{
  "model": "sound classifier",
  "dataset": "simulated modem signals in the audio band",
  "train_examples": 78125,
  "gain_aug_db": 10,
  "noise_aug": 0.002,
  "time_shift_ms": 100,
  "n_mels": 64,
  "hop_length": 160,
  "input": "log_mel",
  "spec_augment": true,
  "win_length": 400,
  "targets": ["modulation"],
  "num_classes": 16,
  "arch": "conformer",
  "norm": "rmsnorm",
  "hidden_act": "squared_relu",
  "mlp_ratio": 6,
  "head_dim": 64,
  "fused_qkv": true,
  "qk_norm": false,
  "layer_scale_init": 0.1,
  "inner_norm": false,
  "subsampling": 2,
  "layers": 8,
  "width": 192,
  "positions": "learned",
  "kernel_size": 15,
  "loss": "cross_entropy",
  "init": "trunc_normal_002",
  "residual_init": "none",
  "optimizer": "muon",
  "muon_scale": "spectral",
  "learning_rate": 0.028,
  "momentum": 0.95,
  "nesterov": true,
  "orthogonalizer": "polar_express",
  "adamw_lr_other_params": 0.00073,
  "max_grad_norm": 0.5,
  "max_steps": 13500,
  "batch_size": 128,
  "epochs": 22.1,
  "lr_schedule": "cosine",
  "final_lr_fraction": 0,
  "warmup_steps": 670,
  "weight_decay": 0.004,
  "adamw_weight_decay_other_params": 0
}
Rows from block 5 of a small sound classifier, named by matrix and row number. Rows with one number belong to one neuron. Each number is 500 + 40 x the weight over its row's rms, rounded and kept within 0 to 999. All counts start at 0. Numbers have three digits each. After the name is the row's rms in percent of the matrix's.
After each neuron's rows are labels from the 100 clips, of 14976, where the neuron reaches its highest value: "loudest band" is the band of the loudest frequency at the time of the peak. Only what is clearly more common there than usual is listed. The data: simulated modem signals in the audio band. In brackets: how many of the 100.
# fc1: second MLP up (model.blocks.5.mlp.fc1.weight, 1152x192), inputs 0-191
# fc2: second MLP down (model.blocks.5.mlp.fc2.weight, 192x1152, transposed), outputs 0-191

fc1.592 077:506483437549503506461495511550481444473452473534439498468513574486436473457442510416431463539473517419489475455527558451568543444484503505528493463503495396500485581454442481439472493447524468547458463548487454493515541455508530490486439550496495465454487493481509573497502522427535479487557453503514536548492531493531467451558496499489548552542552477579495534501488542551560460475518492535516505536476499532477548527452510536477519518516408544476463488526489561456529524477530413558487457568522453513409530557496471507518514508515517405511478479459489543473471587484563444575
fc2.592 077:532456564535516540461517491501558512482534533569451423462472428485471428452530496560588584566529498505495533518531450466582513553561485550480462509490455459447527485478565505520454435473488510471471526540462483513474468471427455488489538459525505534512511434524530469568482493503460534490544472516565518547502477466520522489535462516505444495473505440525461522470563412449446488436469445462436542494455425474475526524546475441501524518512462579575504482456579520535499503551502529512560473411445511502527492485432561484564535516513544487508513513439523540474523536522450482584
loudest band: 2000 to 4000 Hz (70)

fc1.536 108:353442511453491524510502496586479486508533529489484458547526571537448526454515425507446528454486447487521427449510508544514539460487494541452435429428502543542446472538459524516508472487484487554468473449557508387534478531538533459468474498495560461515448453525565408493491495513477502530489442527516469462542489455478474510428452506479486499561490526452573477526560526523500497482522499515460561496470447530508530443518519556548496501494454444536522448488541466507496449432483459516449506496510544494514414465523489549536559544473506452501536477513428549545424462461574475514
fc2.536 110:509558482451544471404509556487453474479531461452536516501437516503464499545436465404479477518501451510471498470498478569466434422510498534515403445501579497481530539558532544502518521541490561504550469502561509530459527497411590465475541467584451542520523552528507540529459443512512529555428463560480593452503532491565526537444518507517501479467542518498484536469448457481508557466511539514504448545480461553476564530484441523500516511517526497477559518475493542524459470509500496470556474381556525500550521500495565528508534560421533447513482518451487531501530474469534553496
loudest band: 2000 to 4000 Hz (63)

fc1.525 129:478513460408498524526494517461528479512505472503471556478560492510547434495503450403471432474610454490486499442483528464445463518510464545467572479556547527445498537526470475482520413495491430493464468470532507496527528514454489406484519509459494563409485510469515460477418496461513492449500468496543506478546437527513451510523513484479474532472474473504566474535492481469538562499536556514476582499577542517451506474467550445493479574552464494523548551496463453517553551464441447495438529551509482483454595423490527503513455440423435546524505544484490504471514461471518446436
fc2.525 126:474432581507537452409511522461527544477422477534505549517508374442544481504435534511468466471460482418494548512497484550495422478450548436540469494537553521492529516412467526542537546510526474546503424549488494514456484430455527522485465541511529539544539475483525491574475507519460503444509503447528449540529563507496512438528569479532470520513498487443533509561459455517461517445501506450507476471480506532527523473494547469550575517486525411539558501481492558448466403513552474529545506445475484470514466483518491453529547457528510517497548493594549468451470547468567538491
loudest band: 2000 to 4000 Hz (60)

fc1.642 171:454565513582508569505502433492489546477529515434521480510487492503490538505495446501443500514481484447522499533518491487537481539525453530447501482480502546474594479467412443415489489401475439493404497467433403483483533499450519531479555556570513456500419479496549522395476446513531474535488454443508472548483499432555412489497448469498570505524496527484535496528491506517503490502539557487480477517508501510476502492430431521502554452436502465460566483533464416507478503574555502491477493524540511452538482464415470532501547489515523444497562497551508522481454485446563566485
fc2.642 161:493537454503457488450477459525513487435505482541562459535482539487482511493469459499545454519540584481554445549554432477539531455500519469488537444475554522532524469536558533484469536493461498538533516492540548485563546510546488541548509473505508500559489456596472576469451493542497532609525515451512487532408516505435543559452511555464543491490464487487536564531488448473580461455554505473516506511472462507529641500517468514513505562439501453566513466506485494479531424546480506561529505547526481562455546444527439527462434493479545529446555516546554516522466514493511483420
loudest band: 1000 to 2000 Hz (29)

fc1.761 056:455503460528492508501447477505447485552510458459480534509499529537440503563479514478532502418526441486517495472542491458438466546433467444438560502477445538503563525529475470545469470440452472339488512496459516411527535513544515529502554510502474510579494443530576505534458458513536489495534456515509496570455502450560448442455462483465475523566502520482441502467503488499501511516526511465477464566453474480492485498529537472466544463542504462583504532569483410486531442488473508503428513508464470486423517447475474426564466513491517476365510518496437517472514528502564501490
fc2.761 063:475499512490494535505528459508433452498452501470441502475489510522474472482513407522434523500516441462499412495456616484495479482477524491555474476508578453589509519510499506498476506458507501511447519517485551578530542462413469467541485517463554558497577496520543521482564490424485456552568507486492471521534453492466489517428456527453586449514453486478543429561504487554504524499440484524460512533452520564538526506463490535459495473575517489505500530485519551504436456510452449464499464500525480402439510543468563529463548514543494547433510415501427531510517485553471432418
loudest band: 1000 to 2000 Hz (25)

fc1.221 192:520466535460414464452546561474482481553448520473538477505523520553488460497492508447508544458450465476559491507544452548485480518537527527484524528438431491457504530506518417493475540496432454480482464602528490480559508529532493534493557521500477494598426545480507555517492497534466534529466516487488468438580440458502461479479530615596567461519517535472464395449466475505570429438515521480600440510483425514497515395501522481558475505474494510489489498492470520537496476534480521542473482538541457570436507468507494490529462547506527509508479437462557532499507500504440532462
fc2.221 167:520491509513471463465508410502456450477572482492537539462437476489494492438525534488539521491508596496498515533502485513445498493543507507530505522526483487524546435580462486507493514411488556514528506540505495549608499530457510460491532530451495568469507411546467530527482538505583487515449540463508517551479463479510553492490434370457421523475518543527526519518507536505533516518482513497522464419548504409467496494567586534476533482456548472504466539457522543454528478467409545544467482504533546502437540501486525455558503545452505571555483560436468498486527427435514568480
loudest band: 2000 to 4000 Hz (75)

fc1.506 091:481486487448488489512483456538489516525525497428473485511458557472471552514527493502503557548481546511493482592455543485552516472477529532510520462447431420494524495478495438489502504531516478541493540522494450567462496514541471553442525511497543544538540484495461432437520436612550482435504434563506532490546544575495505490542460478457508509506442476496468500508545494553515528516556562487545520447558511473534491488485468514463450492481493495560470432476426469464547539495563487522504594586506562447401505508443490603510513468519532433522525540499412463545524534462457575558
fc2.506 105:466485473521570491569474398493534534504529522474575504491497522482475506532499511455455530465524546443506488520565510542516461549476501533482553533437484458496433504550503480504521498584553451490555550457554538490501521504463519473526512517424516490524487476515510465489442521483560491547475465425489498577477476376530495570479479440520524538486553557453511545484496580471519500603480509520413466486519527522492533470506486454525597431591527466474520533487558530600490455559481517485463508446595488477517537528512429485481444467563493471557520542567482490527475518534529489491
loudest band: 1000 to 2000 Hz (35)

fc1.326 085:511477518494478443476545462621432521439431519544420427496493504508526510546488498505471485500446465509523496452507507516471481470523520497487527514562525450551462526513462483476439462521481480402554488467487522530544484467513467403433517516472525490525439482410488496509449448394484537510510495501570488542507450351474502465540495473490491490505526442498511454535485532438480505538520541511489454489462429524482517567466435540554545516453501504532488515435488521443498469518481567496484485540530498436521554468550534559458524539474490492485471503511507526462543365432550534493
fc2.326 091:420568436499487489526571485517534488510605440519529573563471493505522530466524435550525443529456409546484498513447455441557497505513494543492463478522514499529551476473441543499541471478523500442502540450571537511505501563528485488512485478559440505507476436470566512501520474508539521526554447553492534471543465590495512503492592419551462459448544503511463392409508549471493400471480479453492576509486467505532453497527426534513436506502499489493492502479501501536511516543573498505571475493465516486453481483516505495503452513516468554464476534441532424558489480498479412511
loudest band: 4000 to 8000 Hz (83)

fc1.21 018:471487504482539463538509426452543458510530481478476498547560540565488481528550490471453467426481499481449555505566548436501533478436467489488471496479525544471541529516511504503480486478494488454546485446527526473503426448529540447520550548586515539494484497506506535562562451499485533537441565489501471551456464501511497484494567539477516519527606477489485508423544507484438435527473452486482479629559458547561426530503471408553518571508486517459476501411451471486470424487428471456478446459467481506426475504568505495441476477504550501440537434487535439498484505504514461485
fc2.21 021:510503482552368484560519538547486494486561497499583555420529514481474484473508494541499466514500459517522425517477473526447522561499458501538484419515536452478485544451527462565524588511604494539556501528541577498564604480488554455554493454497499453473497534501486480518493504515486459427518447465518443556531486453499557537472511487469531452510465498521495496541494495523516512460460547481451531479543519535477487508428487507445525514494474467457517433504556465396547547524555499543498447508491508455515490508483471374484494492520452496519563473585539515480558590497524513544
loudest band: 1000 to 2000 Hz (25)

fc1.396 067:486552416513502481516502442478466508465574532506490533491500482543404493501534467485562483433531500496543478472513571512465459500524528523499439461461496457598513461457534486489492553548444499497551504432454482510454539474495559453461496515520503508437469502446486475494503447547516406474527471442570543490489499495513448501433422564427532480484495468524464496553575524512509456488565546483464501499435460487468550549544523521526526557463535426488534537518492496489497501575473400456462553522528513496532515539470462538563528476438498527516489509540495509415461422506575614450
fc2.396 067:488469500504469513445509539564564522466516459494502485602512476492473481592510495497438568433533484515476522441535441512515510533445436456479526624454509536441474520553531563497557516468473493499524560481498483558494566442515470505445546514508521472466586516514518535530465503470511453471517568498451476460503488508488453508541510452540458470501493472469519484544413583515482515468535545533428494466475589477474488599529504518462582437500516526564541463437512459529491559510450471443571538458494573526505439474425457469538498494531539588457482530490510503477507490505528458501
loudest band: 1000 to 2000 Hz (44)

fc1.765 067:555477498482465486454512480495517508513446532535524535558566485480513467518489474509521470555391555545445504517523509484484538505478519434430482476537506539455577538452510504479523504488533481466490483495465453427531591541529507512535472574441449524552487535484541578550482520464379523547510582476477472499511490473473554464416517489488410488514474479451491439447477498461564517442440447488550514487454476508482517487486518502498479449435570476453457508457439454537556529511460517490493467548572526484502568486492404499508484536476512474439573542495578458493512464501511428424
fc2.765 070:486456544543536461510550472557511496462427526468510532503499486531519591540518541567514522590501498516486504527488457536506468481515440561582410543536451550557513507493539547515436489527498522454492492484476484522535548459533498468519457478543565520546545477500487523456557572502562502527482476501478531452470472502484499499465573510484514520582521562484496470518541469598477474512513536511555596467528505458463481444472514475456498463529455455489505456483490491531472490501428511390560483512477518559574463596359510470456461498472466483490491485462415492456549497534467442462
loudest band: 1000 to 2000 Hz (32)

fc1.234 050:482488444414493445525543503450552513507477485485529450492474474548495437558497456547476523527479521426466537452566439518496506430511468456504506509489441533424500476490490425483465503482513461536486523484515523510455488474528542530500542490456492502481459569474466436488506429476539539470486500526548392472589436581464527509488432520444469518519496513502541567528444480531534465549491429442521439547475512544429485459458517432533547552489470511493500587478518509433461437448519481445387471523515495513531489466529524536454521527510435437427539519503550484479534489556456581495
fc2.234 052:555482553532571556507537505541488509477409556521442592547449435502584519496484562453593515512497476483525456469419456454500496459492479521541461444476489467533411542536547500534492537495549517499509525513533498480506502524494454477547511531475472458538481456517514467526563519469471507552549542606515509488515556492489478487523545443499526503505522522480561490469493542508457601497535441538445517528527567450495426548559440546563519431543465496494469497490532546519459531537456482555527457489441488525540507485583453452541503529539488608493527489526504549547570495474565519516
loudest band: 4000 to 8000 Hz (65)

fc1.409 008:464547482496433496516484473555507518492460431521560469443490449495492450529499543473465507505436528517533429523532486474480479518526507454497477556487412532469524545566492543480465459442464510497525551480467492468519428479486497498519456530496532505501462460531449479502454530504470533465575401500533515512530505425517465533460476532519502505462491431497558525502463474470492478472473536415438463453570527520487459470478517488537542470486558585463492468463554461446507571531433521597505554525547479520470468529551443431433487436563539516462515536528621444527524481469559504390
fc2.409 014:503514522550549530516568476540471469550456484450492531529518560507463493480492558453487530510504507429490514475495477435481455487517514519447465461496557469525502472470549535517555469533471461505492507481610596557560469524563445521487592452528540538536514584514551470471399483491531520483547491448483460563482543527496536584493531506454540471518524493471499484500448547428504482549532518478522458456419469418475485456451558490499483463495474464497460563527436515534488458431473517489498479503475571518452510551495496533526493498449519490421540511467480615470521500420590555549
loudest band: 4000 to 8000 Hz (77)

fc1.569 115:461536524504565546428554415576499550471419541548466516505526514458525492546498516540537527478481454481511508436476449563552474433427497474486451457534514531443545531488512450559464516550475526507500469489457554496506533494517528509494502490545503491492499506467466474451487462508483481523466533501511497477431506481505469514531382535419531512547480439521510465510506467510459454488439506432485526414454486493487514467450498453524521471542558489448478544550492504601466548467610471514476468445492471559442433466474477494480596565525449461568493555481511406509447492549543482551
fc2.569 128:455560451492456512488449518532516489500518536519545549477554550497489374484498528469507502511507534553443519484487494551472489554452481466455534542581475452453482472497510524450508422561517452432422472478521447525570542558437449489448472519490478408425473495549489473507531485476545526493519470494525545525515532433463504531434461437467508515485479514469405482473536550515538533512382493460501518510525532553496490488557510519518477452443504556557570466574516459489468388470460553547504484441493506537516461496461453460525542462535439529491516478454513563479515483548511453450
loudest band: 2000 to 4000 Hz (61)

fc1.297 105:563539507458482558525445420475551555477507537469527516505426469500543459485496425526486493426565512449503432489507526598512490488503560567521465456483455506529501523512513462460437520511548542454489518445530434603441478518466555507448499561471538501491500474521471500530418425475489550473505429551497549557532538577537489456470474529520474565489498566443536556484465466546471519459535526511517523482567473542482457483634487497479557533497494452487505454489446561526508469531545485451486422506535483457501528537492469553444522480491529446478518544554513471447527488559478508539
fc2.297 110:523453479530516455470453467504501484465480561520595518506447443567436555514491523469431492522471476422478477496454437477487461517466476484484500463504503511458527493481478504481467501556587509528537497515495509500491545439489524493451513525468411520425517552567580525478502511477591446490568565576575496490504431512498495499521574517506538532513522403454507544531458538462488473485473501514448517443485457505551551495474431520548464509468552484456533484522503592556538540526616457514485559622483510478515492505524430463553443450470476537496510477448552514495550505502466515477
loudest band: 2000 to 4000 Hz (63)

fc1.445 017:564526524455494536520506466507470427462451486464522476455512476480531469444516441568486465459456500531450503530546523513467426479586438435501523530510526513458458511425462497481486508502481450493489438482511545544468497510440511508514504472439491500475490514536489533535545571478549416470543509538554527444511531475526389497475440549466487524360514552615436518538472484441513513446533534507572535468466509485462415580527511563518432542487524505494463481452478457519539494450541490451488498504546529473396443492469518505537538460568550459515485497463530472493487488446482489510
fc2.445 022:506469494540522394451486504547512475508488479513442535514471502469481504512481519522465481504471490522513440497480455578536444523527542429534504509509515577508517420481514577476523533503525492448502542541529561550477471454526449462514487472500469452556545521483520469558402456526473458577510493479484533548487492541471546515494547425541508494517550475435481431443552420560497511546541487472513554530565449495457533422430565464523500479495549526468551420472465443439476529490465505581539433508513456532510573442539508512467577526479464513507487514502539504509437472564556575573
loudest band: 2000 to 4000 Hz (60)

fc1.292 089:519495340516489475499567460459445499432531543503497432500493417504485588539458598450448513467483431482522500550513464615506512410414569512469495477504536500436503538460547501497505483475463518459501522548479552445472520450475486570542473527469547480459541450484561601478480504525493449595571530496465505410465491482535469535540542498518486492486466476465502484463473488428531479445543459440475500483542547549501457460467478514487457454513482464505425515477553451456491504498471518478475475484531506498457466489535477519572517479493457482477503497482488449482448482467481495503
fc2.292 090:481477522476581600407632446510448492502549502459523562473464532439482511528574470475467494515545486576542505517527497479472536522475493440501456473452462535494518478550447508546552531422459470509487483530494512501510544529467548499524469462484513435475556478563515391506485562530451524516551447491529560539531507518488532529456568547490474491482499524495524568418445454549542494587483571539502474514509458463524472443530526516498573552526503516466403467506465481517523495560471480525465434470478495503455456488498538495448542471527521467496508435477505563544541535541472498429
loudest band: 4000 to 8000 Hz (63)

fc1.117 219:572452443521456471497471514477484486453522565497512600491438464579552489450435514515468488492465518517527488464530519488495522471497523519490465473522502466508496461524507441534516456524461492500482507565492410461474506574528464471550567547507488496552488460514512521519512454534507546477506444467524475458550512565519478457536445548523476484538497511449476498628472482498556488489479500416523514468494480412527461576513510427451469515524512485551466472507442492577553547518598460424452509509516429492489403450490517483521474501444542477500426437509484399533451451503553505422
fc2.117 190:481529564458556573551507517461520522471489459534499524525424564502457557501496489520517514522554497495579504428481591559507487469527473522534442474512555457469503477501451488495501486476497513488468468485522458420464536465558506519511465499432484452524477546529468491499554425427481473508483497573572481554440481458562591474520523395469487397468509502518454491538503489500489495462481518494466472525491507442523438442486435504475537515554580566472550518507507442563520451504526482523442548509527496548447487505518448581494532451550470454481524571477439522584467501556533573528
loudest band: 4000 to 8000 Hz (68)

fc1.212 122:437454536500490514484537502479529527463453472458491575499519561508424370597422465499475488496505537492440521520482590493471480543511527564550442451598529561543533486467510451461557489491459477537464579541453508425512514549539466465487477458522474524560534511543492534483535473469535550518472526458473539522515478511467485549461491486535477520485522434499515499475488442500486452466442518497488485512475482459515483487452513509522462553442511508466480533450550568491580527504571519488466452563534486454429486475495534545496581476583547545488464579461476499481465470427571443463
fc2.212 135:552496481446497479577471485471513525536521433465530475573555502432493558521408470533474496437449492542556535486487486471468458522500507468507494541519473538410434508490452511475446493548567483514500505466363474485413492555498465472459456477494482453432482505528508491519553417529464489474569477489526492477491432470458461587478474496543512478569432482460526416486490510504534582476456520489490485469453515441543544469530437529465444492445487450572472458501517470496471476465447544588551460421469488538495574471540470477500497540508449527532497506483513520524565481482465469470
loudest band: 4000 to 8000 Hz (68)

fc1.211 009:474504434387528472565440470501464521447506475518516503520524543403509486434451462517535526474553484489502528508495563459536538466459536462476511575482429504448495453517503514507439478471459537451514538489468483481459526559525444480465542508512503519490495566479517443587535493502477415474439455488480527488467581463522473528454422473449449592530502527535471584432570503460500520540539466478505522436416448477525513477479476479524565475432506464464526590450499500490505440520471566450481512528549529502448480417565469447517522538481456551472469489481524458483531512498489566489
fc2.211 013:520481528440473449392479493522488489481539543555517497475490468482482447484541468521450522548450556434428500552531516513537475529473505523493452510442523487510554533485490451502561534558485554493517417440563578532506546457433522508544506563551536500499533550471492556470491523498493512477546490437535503509490469465424469436485507561530479501427519488454538473494491533475540522473491468552509476506464464503454493416485502506509510606490547523460540575479462544496511520434543551494619456563537481567560530506539573428454520522586488427474512501437532485493462511523463453454
loudest band: 1000 to 2000 Hz (29)

fc1.315 142:427532465568447488510535420498524557459453518478466526491477580443552451528478538421518475444451553420510473534523575491488468464521543432476480452459504531468494480534503517477502421499437478512455588543508527462490451441476487497467545486529480458510493464450506425544495461542509522468435480455453493571464539489528520485428535496504547574458572535443457506409545504595484520418525495476494532471467499487494486428579448468456460501501460476532462481484429507453457469459505540512566503482515452515491492572455500519556506468435554493541510518452485501481488519487441456521
fc2.315 135:487517485520513524520484509467487496474529504455499521545501439555547550454466509511474516478473447497451517540530533542434469411468619480503450473497524465571469484489518567508517490556525474564489521477517565526568416521500548474445489572601517520520550540493473431511485446474441508537459517431508537586501497557510556451474507554522495559455494494439507522555449531501470462490485537579461425502503532466487471518530486534540549526429503465493529506511466511532537412456460578598462513487526454481471454518481503489496491491359501467538435483542484476480533489442489520527
loudest band: 2000 to 4000 Hz (60)

fc1.527 128:438491531451523461502468445523480439508440470509544494511467530545419530485530443523515463528533542489387522559544517473511499513516462589443490519485521481488467539465405516376524552460485469593536463504457508601556535486553444482506482490453419553483475560560480517499547462499489531495506517431509582521561507516461441498428456517511463523521488491488485473386486498546511549472567460467464536461478462488528530459497490513460500469528496487459557517395504527458503422565451522513540499561498514545523465484557524504512467488483457505501502512477451487514481462463501457457
fc2.527 125:441508467593528512493477555490562497476516480534441458486484541550524473481514527429529513517474480443565514476438424539508456499507467464435499532474467450496546507492513547420532551477430503542524444539557498518466516498502495598497564501481516502469462487528509489488482448509591522480442508507487474496494500512540483436487551523543442437440479517550480488548490480516455490491535488497481554548449478537582541528470549566543471576481488495445532443577485408488534528496458480476424542530535490487470563487536575478630562427454437493478478510516502533493476565476433497470
loudest band: 1000 to 2000 Hz (29)

fc1.406 086:544542534545438521453509467456508468446528525559471540513533543427478420503472460482471472393439483462476516552463542572517489479535428527470474484528548417471513541531491504524413490544492483456481539454536480507506504533458555478496428542484530439524472455474446529572462536488456472472460430461493484502409451514570492405507554436550503479514450478505554521484540480520547454493545532489458542559516463499549550530551462492494530534435527440554583462481461545538574488501508563548499522500555432507467490547528489523468439427492504534539556498485503456496500488501539466512
fc2.406 088:552530493612531526572504578484516458546499536465589517467473530512513523547513501459510531531474478535579521470433489464430504539522503462454483535472487486467519483524479432509511446513544468530544463537530503549558508442526522477512471556522534457536496543500514525527493475555504500393542496405525478525545530470535577537489415554434507394524544537541443549543544478504524483453482430479466421446532512461550479596486515467553473453520485483497494496503506543474480497547459465512481509510479453429555475430432518485430548457497502496541464449488528509507499489576466448460
loudest band: 2000 to 4000 Hz (66)

fc1.690 108:527525520427533494410539445544454496558453570462539489513441440531520486463475541517533538513508494549496493482441549473427465529455562561540512557468488496607470467511466390453564539577519455424495506576563549570463514465546513449501551513490394491482505453482519522510468500479445509526485448462456481456533496538515531506457520485503555446519478469517506511497616527468537507557515573491485462528553468502503509520539496464479466472517493503534464523477472484456452489452438524567491552561485505508544527495479532462523535480473483501577544505499522513506561533443547576448
fc2.690 104:507469560561506555550519496464535485536454532499511512536533464498434530505573458538523497503506559424608453534454501525500449479513525537521448511473532500491582557491467467486478535527515565550530539542501487499553525464493585479550436483387480630485536512480497531481463516465509448476576502401492491506494465470430513519455480500508526476445478478515452515507492526368507509439523511517492506523452534462480540468453504543499538443469487471425479477563562462490472537550512546459500472459511488441449534506477455494450504443492478518523448477505442486511580521472580469451
loudest band: 4000 to 8000 Hz (64)

fc1.192 092:558423476457556492452523518498468499458495478491424565464468485539512512483484465514486532474478481494543518473521548481457460497484490494461498470601472442452556438487463509496435528492474453495492510493568599488490495491530482478476459469524598602494450526501537532493584439497477501517505488472489472489430479522482468508499487480533465517595500574455593490538533576576524455506568513492513513507514434448482543453457534491500564481534452500478530486474517400529470435535523522483451478472517469472444486440467468486507563528561411534538488526555558508452490483462475390459
fc2.192 110:458535453512414495473490557456503524433471495502515481483514513544475517492497478490509528502539461557545481481506487464472491543562583489517481453485586386537513497495453456518444485500466455519489444457500433551510549555555523498474459486503546481503518397546494495544485571529464473513525472461549452526531614567493465544450513465494494572504502507502451501423465515490541483567486521502443450564521516444516488515412478434540503443559475517461524452538498526462558510464526441595522438447433431487586463491524508488464509529529491553485530470492490490455555489435521534448
loudest band: 4000 to 8000 Hz (68)

fc1.330 203:509555507502526527516591501508447566551510511449528465493455540447470571458492485522478496495490428498496456529435520428505544476495481516577521454497489492476550478521385500409436469493525489551531450485529428518477516538507587450493548559530527505516406519514514570509455491578506512522539510469492528450510523545487463573468445454460588553546392462507476527543478501486512446446534559484464484479477489400524537511480510531464513502505528517472460472434469481517517548494492460478490472478478475497535555436509463491546590518471474456460471462485499486556523564424458436520
fc2.330 170:469441505579531590477539576474498511487456504510571426497570548486478438510422488497506470511524562560529505428518475504561520572534498508452479575488525496547522445451464525499504507555506515534478504478451536467592511569504566455564514513488403495602541500459488542547501421527522485589452466539500447470439550470507507526540532412518488480499448541482507488520531499483488509511520495521526482462498569523502509443499484467489450462489569488445476469528489557504513477495573548468541523520505468590547445502502497599447497571457503474536490516522511480514450515480514514573
loudest band: 1000 to 2000 Hz (25)

fc1.679 009:495531526526539509509470511500470476465514464523476500479494533523555506453555516484444465480495568498492459500534563464475443466518506420485493460524582535419444457439553531463550547415546536402472386453563522524617506517491516525419438487552513525483520492496464508479515469477529518518543509447489485406508446478478408496502490503466548488532439566487520527495497467494504514518501469462483514552616452491511538433491526564519500443549410510535508472467447543518451525527489482498484522532518484486437488457510513488506414485490457481522439434435495429477472544491555472497
fc2.679 012:508585508437499548570474422462525553449472502502514482415481493501503479530516465541493569537477477513531441470506432554473560550473471516548517443483522434506492450461444530593544485531519459523502574469566477443492543498487492503491504498488564485505499577463463516411521477494573449439471507487489541501487445578485532479463489432540436508536552471382451439469513440467542503455537526515504520502452480431485485551495512474521443498424481402511522522488496550524482433496532502526518501492509510529468456519465503456548555470403470457528521479517483532486461431441470551496
loudest band: 4000 to 8000 Hz (87)

fc1.59 009:483569492535478461455523442471571497520468475486565566516433474513486512513467482450459457474505494548498445447544472494508536526472431500458510506539491550538443523474461490478539489522496428472469458515486493520504482519494544502512422551557526504535506545511517528490511404493484498522536494471475484494399500523476487528471545456577478420524475485500429429522533486480462432534428551430545555506474477568460511475521483452419512541415480484546478344500589481514518525498561447539528475544472516526466512491487499562538598483531468498561549505497490438528484454508556454454
fc2.59 017:564522501457544489469475448479487519485495494647388468472548505503589575567533524508414509493448453485499522508528487487509531529524490492467581481493488493489472426564451576482490493541520465448457547567501402475551494482533528521548547594477537507518528473566515510522592517552544581468499440531528524453523527498528495431502487577560564456481491469510527459537490466496465480539530463447438495573506488489497519489529533472503510501509547495489470456504527532498435448476549522518526504513540448449515475447526485467478514535489485504493528568535456477451478514559472557425
loudest band: 2000 to 4000 Hz (65)

fc1.625 127:477499450511522529445513450508491495547539512532485503425473533484481511535470561511481510517453458537400478437452483520574515569548430520521446483564507545511573511544487493474413477536464533465504427537462531536441549482510483434540544518526489624451474581470543522474525469562466503445422556496412463528505428490513592523511503440467525581517496462485551493490523550532493509475512527486552502487469496447456482517486471486447485486468518512403524448519500472493528559494566484444478478574475542461518562455544460471477517445484511462487560482439547477469488542498469537526
fc2.625 126:480508496498463524511497482520522489480425492561512514485502479476503539548489483548421536495451484507533563489465568452527432491511470481541526523542543512475476538491520411458429505527587493449439509473487571452570456514567436537490501500518483450548427565529485546528527452390473568518470450505468560500500531548530518549479490559584492458516468500522450451459469531505421491437541523476457601547508505447560481480479447423531483466481592481565528437403446508568514475535478519510490526467452498512530529566476538541494476533554517518456474495490453518500485454519501523517
loudest band: 1000 to 2000 Hz (36)

fc1.763 126:463446523471509512522531484448484500429518519481504488515552504500537454444488505405513465514513496508525454503444538569508472523455484529376422473513471480451510517470504505501519532601502398510550422537460518479483574513465505516483555492473486579499411544495563453439472489506490449498467520523444489487523505475474472517566476518563527445493464542535418450453423497506513443468580474419474538493523528504455561525442415503462550407511485496532506488455524491513496512522438506542516483549518477506453539561507565473552550509507522579544516547471446502572523515465525513473
fc2.763 128:547546453483465508505518502505472483434523569463530547517591436509521470548543449417507470535577470509526492514438528463522467495538521473541496513550548493551591578498481476486537424534515461483484516491501490400540480498488529440554465576523548511528518543507554552456506484499556563505446469475512559462482467520461545487453459488528506484521495487527476530511550494564480497478542562497476459494549495491524550422550517490503468558519409517499463470572516468509520549493498476526533426463439489473487464551423525515512458455614469489493532508533459526478496454489614586438
loudest band: 1000 to 2000 Hz (26)

fc1.143 143:503509484507499496519521495543503463512513508460464444561447507458523493474517453507568472469510509486468458424504460515481516554467472486494453466389444593483549508540520440526496438554441498529528492478537510525476492500583490447520490458543461579517492490488447420501497449534580490493515477551492446491586491536571510463537515531503524526475475438542520585474467433482534543483530454466463521435476477489526468532494438477490486445527496491457384482516466463489469532515461472480499498462410524487505576427505491584533511503523445486503589589475450517380490516490550488467
fc2.143 138:461531490443518512543577446502442467547454557529525448557493431551417472548537473476547493488573474506532517563537514505472470511488535451527452524504460460533499651471529489483483502450519487522489571428507514473524495452507450529565509538559545546507554468455594515543476478470505519465369465524468508537503505522476465543473504430555495531461511484515483458518465548460536518501488480430440512442530543494475435563535480504474429481426463529480454483537547475447467463495505491553444478488548507502432509535470500514464500428473424462536465535494506545548534486484448485483
loudest band: 2000 to 4000 Hz (60)